python train.py --arch="uvit" --fused_qkv=true --qk_norm=false --parallel_block=false --optimizer="soap" --lr=0.0021 --beta1=0.95 --l1_shrink=0.03 --batch_size=256 --lr_schedule="step"
Rows from block 2, named by matrix and row number. Rows with one number belong to one attention dimension. Each number is 200 + 30 x the weight over its row's rms, rounded and kept within 0 to 999. All counts start at 0. After the name is the row's rms in percent of the matrix's.
# q: attention query, key and value (stacked) (model.blocks.2.attn.qkv.weight, 480x160, the q third), inputs 80-119
# k: attention query, key and value (stacked) (model.blocks.2.attn.qkv.weight, 480x160, the k third), inputs 80-119
q.103,095,211,217,228,219,167,240,204,209,212,200,206,199,263,140,262,200,195,200,206,206,207,217,229,208,201,199,200,239,133,221,179,199,213,211,225,200,200,204,206,248
q.104,083,131,190,199,238,191,205,200,211,201,201,212,206,196,263,207,199,207,131,219,245,228,169,190,150,228,201,199,200,243,273,218,192,255,238,222,226,197,201,188,200
q.105,100,202,177,200,176,145,200,208,180,147,190,201,202,211,164,194,167,205,210,215,199,208,195,144,193,200,188,199,201,213,191,200,212,200,165,94,221,200,199,200,200
q.106,089,174,221,223,199,228,201,180,210,204,197,198,262,207,140,231,254,192,172,231,220,194,140,239,188,218,181,176,215,200,211,161,199,197,235,200,196,188,199,211,200
q.107,099,200,200,205,192,317,248,225,214,197,200,209,190,230,252,209,206,186,201,271,177,162,200,241,187,202,185,107,200,195,201,199,200,201,198,241,171,312,205,202,247
q.108,100,209,226,216,200,163,212,201,200,200,201,202,200,200,207,186,224,265,119,200,172,200,212,247,155,233,203,200,206,149,222,169,195,218,214,199,238,193,214,204,213
q.109,073,202,231,200,119,127,216,195,179,139,220,188,220,202,215,225,200,200,200,188,201,198,205,200,232,179,229,259,252,210,200,261,171,208,235,185,212,199,200,263,164
q.110,100,210,206,200,197,271,200,206,167,219,204,223,240,204,139,200,274,101,189,199,205,200,214,200,198,199,200,200,216,196,203,196,219,164,239,197,197,210,199,200,200
q.111,103,190,180,171,200,200,244,202,226,204,198,203,249,205,186,236,183,200,200,249,213,201,191,164,227,207,204,201,175,235,199,200,132,199,306,211,200,243,200,183,242
q.112,103,172,175,204,228,232,209,199,229,160,197,161,200,200,205,196,200,200,151,199,209,201,233,199,210,248,193,184,215,207,196,223,188,212,211,191,179,225,204,285,220
q.113,069,199,200,162,200,260,164,221,212,192,191,233,201,203,216,195,168,200,213,237,121,215,146,157,193,200,220,236,210,217,200,200,201,200,240,236,179,176,187,222,238
q.114,113,186,172,216,262,195,187,153,293,166,238,173,233,170,167,282,212,205,167,121,193,278,211,199,139,199,183,160,183,200,262,192,182,194,200,181,208,181,191,216,238
q.115,144,199,200,219,128,195,198,210,278,207,184,181,200,211,192,152,186,201,177,205,254,200,175,200,225,193,186,183,182,242,184,200,244,198,188,203,190,206,196,211,199
q.116,102,207,186,179,251,377,220,278,203,218,175,233,153,165,200,202,174,168,199,193,206,169,276,155,231,200,191,196,185,164,163,197,179,199,210,203,224,200,210,150,229
q.117,075,235,199,167,233,197,171,156,174,201,233,220,183,252,260,193,218,202,181,172,259,182,207,219,200,162,288,152,200,209,267,215,208,199,183,204,249,231,193,192,172
q.118,121,192,200,200,200,201,247,193,203,201,205,225,200,185,200,200,166,189,188,202,208,203,219,202,172,218,190,248,220,159,208,191,204,199,164,198,198,172,201,200,200
q.119,104,225,179,151,182,114,200,274,194,153,200,191,184,183,175,209,272,266,200,190,198,207,185,171,202,233,200,218,200,255,200,227,187,219,195,223,205,200,191,200,161
q.120,042,182,218,248,198,231,175,196,187,146,233,165,223,204,196,200,201,209,200,200,200,175,242,124,195,200,214,200,215,201,190,215,196,194,193,191,199,200,208,156,200
q.121,088,178,197,201,200,200,191,162,221,168,219,195,204,160,194,267,196,256,202,199,197,205,200,166,188,219,200,191,194,217,196,201,198,199,194,219,200,213,202,180,209
q.122,080,208,205,193,200,116,199,200,226,191,224,203,219,191,161,262,185,202,134,200,128,202,202,200,162,189,126,196,200,199,131,125,199,199,155,244,184,178,181,187,209
q.123,100,194,157,220,193,181,217,164,247,148,138,218,201,181,261,237,199,193,237,221,185,229,189,201,209,179,113,251,257,228,199,205,200,200,195,196,200,236,200,216,198
q.124,092,194,201,170,188,272,187,157,214,197,223,151,120,200,200,194,206,199,218,200,199,265,219,200,210,200,207,216,232,205,198,263,200,216,195,233,189,200,205,250,200
q.125,113,200,204,219,213,198,183,199,202,242,201,230,193,200,200,144,183,202,171,201,227,300,200,200,163,226,193,199,257,169,228,214,237,199,201,256,200,209,193,215,209
q.126,098,215,199,191,200,200,198,278,137,199,200,214,203,212,199,199,198,111,210,251,235,200,193,196,200,189,233,193,200,185,179,210,201,202,64,210,204,218,200,199,206
q.127,088,199,200,199,152,118,207,200,201,215,195,197,260,215,156,199,194,222,158,193,213,240,200,198,302,190,208,202,206,185,198,211,200,205,245,157,209,200,185,207,195
q.128,103,200,212,225,182,198,244,154,147,192,208,198,210,205,212,172,204,189,251,198,200,154,212,201,195,225,166,179,200,193,226,199,193,208,261,197,183,214,199,189,224
q.129,089,195,219,176,164,190,163,204,142,143,214,196,155,171,200,200,194,197,201,182,201,315,184,201,136,230,262,213,194,202,221,198,200,191,169,257,213,135,202,201,226
q.130,100,207,248,148,200,212,200,203,253,200,210,188,162,228,251,322,191,203,222,244,206,274,184,198,194,205,228,228,200,186,171,243,195,285,200,171,216,169,201,176,161
q.131,107,211,227,199,245,182,161,205,165,170,201,159,202,188,238,200,246,162,252,201,193,283,238,114,200,181,268,195,218,153,208,151,109,223,201,200,207,191,199,153,205
q.132,119,195,201,172,197,211,186,171,196,194,200,178,196,199,224,200,200,219,178,174,207,320,257,200,200,151,246,219,194,206,200,208,219,200,237,162,201,189,184,215,196
q.133,090,149,170,186,251,181,202,203,91,201,197,200,285,158,226,202,243,223,279,158,200,194,216,226,200,154,200,200,199,200,200,186,204,201,217,182,201,268,201,224,249
q.134,093,207,183,176,177,205,219,200,290,254,195,211,182,222,136,200,221,200,201,221,212,203,236,220,196,242,234,222,199,193,197,198,108,179,191,179,222,199,207,205,222
q.135,103,193,199,195,197,180,179,201,213,201,183,200,77,203,199,214,201,206,248,214,207,229,237,200,200,198,219,199,232,204,201,197,204,200,215,197,176,240,201,206,195
q.136,094,196,201,190,148,198,206,211,134,187,198,203,157,207,267,201,190,207,201,202,178,200,223,200,255,149,232,200,203,227,155,195,226,189,193,196,193,242,198,203,200
q.137,082,200,200,177,161,206,188,200,198,187,198,205,146,193,221,178,200,194,204,211,219,249,135,205,219,200,153,228,147,225,181,194,200,198,252,127,207,206,219,200,213
q.138,089,312,180,193,196,200,200,204,194,120,202,199,125,129,208,249,148,220,200,200,195,199,186,212,199,200,167,198,199,201,198,200,167,192,200,203,201,211,202,206,201
q.139,094,200,199,131,238,199,203,198,208,201,207,252,196,182,228,194,201,218,160,223,210,230,208,200,187,200,243,229,157,219,197,180,257,192,198,203,177,206,200,182,199
q.140,095,127,181,189,133,200,222,201,128,122,201,193,193,193,199,201,216,165,261,225,200,197,200,205,201,231,206,202,191,191,200,227,200,206,182,200,200,201,200,200,201
k.103,099,226,200,223,172,159,172,202,267,211,172,200,200,199,117,204,222,211,179,181,207,112,206,206,190,200,185,232,138,190,184,113,146,206,200,181,210,249,206,196,200
k.104,173,201,200,215,203,217,212,235,204,215,193,166,187,209,146,172,171,200,200,210,243,171,184,194,179,232,200,224,214,201,200,200,205,198,198,209,199,200,200,189,198
k.105,083,196,233,241,200,199,194,186,232,197,154,202,183,128,201,159,202,199,201,173,208,201,200,186,183,215,213,208,178,194,223,197,242,200,220,186,200,235,199,200,153
k.106,048,200,200,177,279,171,198,200,195,196,196,204,200,198,203,338,224,200,111,175,229,202,139,199,202,200,190,183,197,200,194,166,206,200,210,180,193,201,191,202,195
k.107,089,201,218,207,155,183,174,200,200,190,174,161,207,219,209,201,133,232,123,232,200,185,220,245,285,200,251,216,171,148,235,179,200,200,169,200,220,184,210,191,209
k.108,099,205,190,200,195,215,207,198,290,232,146,207,200,189,205,213,214,245,166,171,189,182,202,184,229,161,102,188,184,199,191,207,200,127,169,178,191,200,218,242,218
k.109,105,275,200,253,228,215,182,201,207,200,201,201,117,210,190,225,151,159,187,192,234,197,203,235,217,240,185,192,200,200,231,250,200,148,192,225,199,200,202,238,195
k.110,104,213,156,229,200,195,177,199,197,292,199,240,200,227,200,200,173,144,203,203,229,202,198,221,222,155,284,219,192,199,197,192,201,208,218,233,200,203,190,202,202
k.111,106,185,201,175,197,231,143,200,163,162,212,197,92,207,225,105,204,149,200,201,155,200,188,202,200,218,200,200,202,191,192,218,206,228,200,202,203,194,207,166,181
k.112,083,199,224,223,181,191,245,138,198,187,200,209,184,198,311,216,192,180,200,237,199,199,163,173,174,227,201,185,200,199,264,206,199,226,205,201,307,176,205,201,204
k.113,129,173,200,194,206,207,257,267,219,199,200,207,209,221,198,192,216,227,168,200,259,292,200,245,199,214,193,201,185,273,249,203,174,276,202,156,153,199,209,193,200
k.114,085,202,207,215,232,175,203,200,188,176,207,203,258,197,221,41,205,200,185,200,211,192,147,201,200,200,189,198,227,201,209,196,200,200,199,205,201,206,200,202,232
k.115,081,192,173,223,271,231,296,198,164,198,200,197,240,200,191,194,213,202,182,188,185,199,185,218,183,174,205,186,190,214,200,173,182,176,214,196,200,200,200,169,231
k.116,110,200,198,172,145,118,200,191,177,198,202,215,247,230,207,176,214,187,201,252,205,199,206,200,192,200,198,219,216,205,212,200,201,179,187,186,200,217,195,199,234
k.117,100,210,222,267,181,194,213,202,221,237,200,171,144,229,205,127,200,191,245,181,201,200,200,202,201,278,197,200,219,215,200,180,156,189,189,200,223,200,199,200,170
k.118,107,214,211,201,203,176,262,275,200,205,194,186,208,200,200,191,201,217,210,237,201,200,262,233,209,170,201,186,203,199,198,203,200,199,235,201,199,191,199,200,169
k.119,109,163,200,200,226,200,231,200,200,196,210,200,204,132,192,131,198,202,199,197,203,205,271,201,235,200,200,179,204,199,205,197,199,149,196,142,200,207,199,221,132
k.120,059,227,200,185,197,227,200,200,225,167,199,179,180,153,269,155,213,199,270,181,166,216,274,187,182,190,232,186,202,178,200,212,199,224,187,217,206,208,180,202,201
k.121,084,209,198,195,194,187,200,181,196,208,200,200,199,187,193,273,201,200,216,200,199,200,254,197,153,197,213,185,199,192,152,238,200,198,144,202,219,199,203,186,200
k.122,045,201,202,185,200,196,200,184,200,162,200,202,200,193,200,306,271,200,257,200,172,201,200,200,157,200,205,197,200,148,200,197,210,199,200,200,200,247,181,200,167
k.123,099,199,202,169,194,204,190,249,200,181,200,227,221,252,208,258,257,205,203,200,199,201,200,212,200,175,239,197,132,178,201,223,200,205,226,200,208,200,198,159,219
k.124,100,203,206,159,198,187,176,214,203,194,230,214,200,220,193,104,160,204,244,210,195,184,197,219,159,293,201,182,184,182,205,195,204,194,200,175,251,200,191,171,172
k.125,135,197,178,244,181,200,159,200,203,166,199,224,214,228,82,224,189,205,182,161,196,180,207,288,175,159,197,201,167,193,189,198,166,178,215,217,193,265,204,253,201
k.126,079,235,191,201,198,197,199,200,200,200,209,220,211,197,213,198,284,219,185,187,192,183,141,200,212,200,225,197,198,199,163,195,199,164,201,199,179,121,197,228,151
k.127,096,216,200,210,200,186,197,201,196,201,204,201,200,134,181,200,222,199,181,200,231,186,199,184,184,192,158,213,253,208,199,150,199,200,200,217,204,200,197,215,201
k.128,149,181,201,203,191,221,239,144,242,197,174,185,230,198,200,180,166,210,199,212,200,199,184,216,183,195,224,200,207,234,243,202,201,195,286,175,250,201,207,194,220
k.129,108,200,199,199,233,133,260,204,184,251,200,249,200,208,202,120,193,134,201,200,190,257,203,261,204,211,233,200,242,153,215,204,184,216,193,198,168,202,200,179,233
k.130,088,205,223,200,175,170,200,127,207,311,200,217,199,200,233,372,200,198,203,195,156,193,212,223,200,180,248,203,201,185,203,200,198,195,190,234,194,196,202,167,205
k.131,090,258,192,328,201,181,142,171,195,200,202,203,178,177,261,210,269,228,200,185,173,194,190,211,208,238,264,189,198,208,200,199,214,198,200,216,203,200,197,200,202
k.132,108,259,216,223,192,185,207,201,201,189,200,199,197,215,140,216,204,191,199,196,102,185,228,202,187,269,221,172,208,174,202,257,235,164,209,201,195,217,191,205,155
k.133,100,201,182,201,200,309,198,200,307,246,155,206,153,200,134,197,199,185,197,194,227,200,200,139,215,203,182,200,203,200,210,186,232,196,194,154,202,203,204,242,200
k.134,097,199,197,198,196,220,192,193,185,185,201,200,211,199,187,202,202,200,203,146,171,158,198,192,220,208,200,204,227,280,248,213,136,232,208,200,205,187,203,175,192
k.135,135,218,200,222,203,212,197,143,220,200,204,175,247,206,193,203,173,199,188,240,214,305,178,215,200,214,204,193,194,200,232,205,191,204,198,197,201,203,200,195,244
k.136,160,239,204,158,204,200,198,154,201,197,188,200,195,194,203,200,173,194,259,179,113,192,236,179,256,201,254,201,207,168,166,200,194,192,225,178,194,200,195,190,200
k.137,080,215,200,255,224,247,184,243,201,140,204,207,194,200,199,124,213,192,171,185,224,203,196,205,176,251,200,194,216,184,200,204,200,200,213,196,196,199,200,200,189
k.138,046,198,201,202,200,201,202,199,135,172,200,202,165,200,202,277,253,221,296,200,200,200,205,196,166,199,201,184,201,200,178,219,256,188,109,167,197,200,200,206,195
k.139,093,198,216,264,200,218,195,309,200,259,124,200,200,217,184,299,162,200,187,201,154,206,166,194,218,183,198,200,182,194,194,175,200,245,199,250,194,205,201,186,201
k.140,093,208,280,161,204,204,177,175,205,175,207,152,222,178,133,187,199,207,160,197,203,201,253,181,226,224,196,193,205,184,207,235,203,201,200,197,201,225,197,127,184